{"train_examples": 45211, "image_size": 48, "num_classes": [237, 3], "activation": "swiglu", "head_dim": 32, "patch_size": [4, 4], "conv_stem": false, "positions": "conv", "pooling": "mean", "optimizer": "muon", "momentum": 0.95, "nesterov": true, "steps": 9100, "epochs": 25.8}
Rows from block 2 of a small image classifier, named by matrix and row number. Rows with one number belong to one neuron. Each number is 128 + 24 x the weight over its row's rms, rounded and kept within 0 to 255. All counts start at 0. Numbers have three digits each.
After each neuron's rows are labels from the 100 images, of 14976, where the neuron reaches its largest size: "colour at peak" is the nearest of a few named colours to the mean colour under the peak. Only what is clearly more common there than usual is listed. The data: short English words printed on busy colour backdrops.
# gate: MLP gate (model.blocks.2.mlp.gate.weight, 848x320), inputs 160-239
# fc1: MLP up (model.blocks.2.mlp.fc1.weight, 848x320), inputs 160-239
# fc2: MLP down (model.blocks.2.mlp.fc2.weight, 320x848, transposed), outputs 160-239

gate.297:126078119114153122135103102140136139119173120148106113118137104142121130156159092182108156146152143178126130108101065083098122144135128104146136175112147115125173155088163131198139128152151123100126114131141163107162140107106139114160121127
fc1.297:158165106134100132130100135175111081110126111117116094092121134114113130134129145146130154116182133117148129161124106113147139124107158097140104138141154129126133151081108103178103106146108123093091179110122128131110136073124105131138079128
fc2.297:139115140097106119096136136116137145148145157127136148131132128097059143136160143149101126170095133133169102088111103132159180127101102108158160086128117155122113096161105096074149146134150142146158080141094130126160129077124161160113097167
colour at peak: brown

gate.440:161131118110135111122103127128109135107133122145137119159109156122132102119103097116137156105118120114122176110127117153097173175100151135158110146131102118161121120135131113157120140173130099123179111097135165129146114143150141152150151133
fc1.440:125116149143172171101131080104128171155084142105132162110120147120159160115116124169106138162155124118133125119175102083120102098153086113176125075126136165106120099108147156154126099107150167092134140156121097118113143117108148102138154112
fc2.440:108161161098129183148160080089133156152129139101110110158134142119113117114147133132132120121140117087153156136183128162162136113118161127133134151144118109125116082103100142114108129137109084165111119076102126132076168185128141127129153156
colour at peak: white

gate.195:109143154130145150103128133144168121138158140139116138148106176129081101113109120145142103146162078108118143144082114131130122117104118123116158129130097105149181125133123108128115125105123095122095108139071142176132114116117126103128088151
fc1.195:131110165144135151097138117151122115107146145104116120165139123147128121140107146130102117143148131109101137127113145089099097113130094142149121132140117100166159107151146143138141145149141149140137134079129163155145091141133116114122134172
fc2.195:119152111127116161160074112136147142125149106116185133080129117067089126160123115161159139131140132158106103136129110142167126149118153126133098119152127159155119133116120144122154147114121155136119127122139104134123151127109102119103128109
colour at peak: brown

gate.369:098120142126157131133148121094107143152127130172141153133127136132104107076116144138091119128128142101091154159101125087137142097121132134139124112108123116171123144083122182141106170150137091137168092164114124111163143121116108145123144139
fc1.369:102106160079131134101088130148120193137157111129175155118134121106110141138108146107117096162124110132118094080121135160116135130134153144137104130106151173121158139108137135113133080163135106078135117115095109156117101164143116120159139123
fc2.369:151177124157135141106176101137108165114143150123127169153095143119102144148130129105141169149113158145133139109152104153070173105131127130102140075094117114134137132139122096113109104133109093163136135139114106129120137077120109110153113156
colour at peak: brown

gate.664:100116167147106142133079087123155125130120150145122162139083134149133108167107120154136158121130121095125112144141108164145124154111147095166128149148162139144144082144139143097135120191134135129107110176137099150143124122147131110132117162
fc1.664:112152102107096137164172104128133081099139119117138123142156103133147134113165131145143154122152146090139168108098141122119096108084123137164145112116110099168146175087133121140121141090109118096134118118133180140144151136098113135142126092
fc2.664:132103148124105111137106141160178141125095120106134128141135114146109109149104104160125147145063075144119122104129155143131135165101117152177094152151128104165167108134144134103125138130142125089122162113150159100101094104095074124145140121
colour at peak: brown

gate.413:151120126104131132134171140112169169169127101162136146151130075178139126130102142093188140169126148141093094157118114148104096122144147165153171135136119107139157103134153100104143124088103109071116088084158142132125111113112128135099141073
fc1.413:167127130124155121157109105100134105152163154136119170133119180143119156144123115099079111129106144138136152126140139118130110152145114098097148162122126136095117138178124146137073081121130126141147142104132118125112089121129160130151118150
fc2.413:104121122107155149102144141136128109106126087124136169113163133147138143099154129138135114139121105148123129124112107162131095117143101146116159137121151129149143131166164105090101152156108137175120101123180138146204130114124088132124140138
colour at peak: brown

gate.155:112123149133119120148116128127125153159173171114153075158092146109112175134109120134136108142134131115130168143120151139126102149101163117136136167139143151113127114122181099160129111129116130140160131138095149129093156137125168110112140098
fc1.155:163128122127161142139145104097124097123127086144093144166123127167113133113108130149138152119121116121149140091123159143117164098162139125102133136124131094116122069100082124099090122130144136133091126118140119145101075149158095162149144149
fc2.155:118101142158168126118140132142112169124089162091122152146134128125144106122110133111110137116151103102096077129171089129130132155104129116116114119124151198137142137141206093122156138110138135123131134136122164130104139104116164109170126149
colour at peak: brown

gate.166:147131113153134088171142114113128123086153084119127142141166115138129126155115134088103148153117127140125151146140124120144132088105142168107146135108089115118151171130114062112152129137083110142111114100160112104121117109143139113151131109
fc1.166:161121140114080099104111095107140149112124122105201092166163076159132163137141133113132166108100106111087116118135130159162158142119151152103128123177095113100133122109135125158109144119107147126100145150136170167081103140179121124095120109
fc2.166:108117140154155148086142155162064144117119098140108134107089146103114152142148137137130129136112118134149166144144119104107113151129135139103127087097130147150115120144110083110159167096146090118119106138129091134130107181169136134163175181
colour at peak: white

gate.123:178163152129162138128157133124137113117183154093139073117147119144130069153116094123153094105122101162100126082115149157146130145085174113106145096097114110111147127147157166076130192116174129099116105115150147129096131123116131106103113137
fc1.123:134127126113114099145152137116118155113121147114091126134088084127133048158096103143112177118133120094090099104147151151106132121101117122110141127142111178133100149084120116123134160144146154154156079094132113141123103105135109090114080108
fc2.123:097140144160119126096095098092155113134117151112138113130120133140140140115109105136138135128100144097112101128126140142155132125102144110153171181145103104159128095059133095126098123120158109151127181179113138127111148162096118119153145088
colour at peak: white

gate.66:157127143102129106037135108116101092130108139143153113141119130083134097141142150109112133163137173148157110121101156104129111147117117166081100140150089119123136108157167119124084143119151114151126151159141146153151144063193103127161131158
fc1.66:139154158130119074100149066112119109127143140109147109167162135093163115118111135148110124183108134125141096161120140103135139127106140136105099146106127148124124098140152141120083151133132118170097165108110128173164111107180105128105141104
fc2.66:109147116162155148144121150145091127079118133131146136122147152175085174127129114117114114120110148094135211143138158143120106118148085156155140148082110102105147159129117128110151133099156158109140145123130105121101139133098133128130161148
colour at peak: brown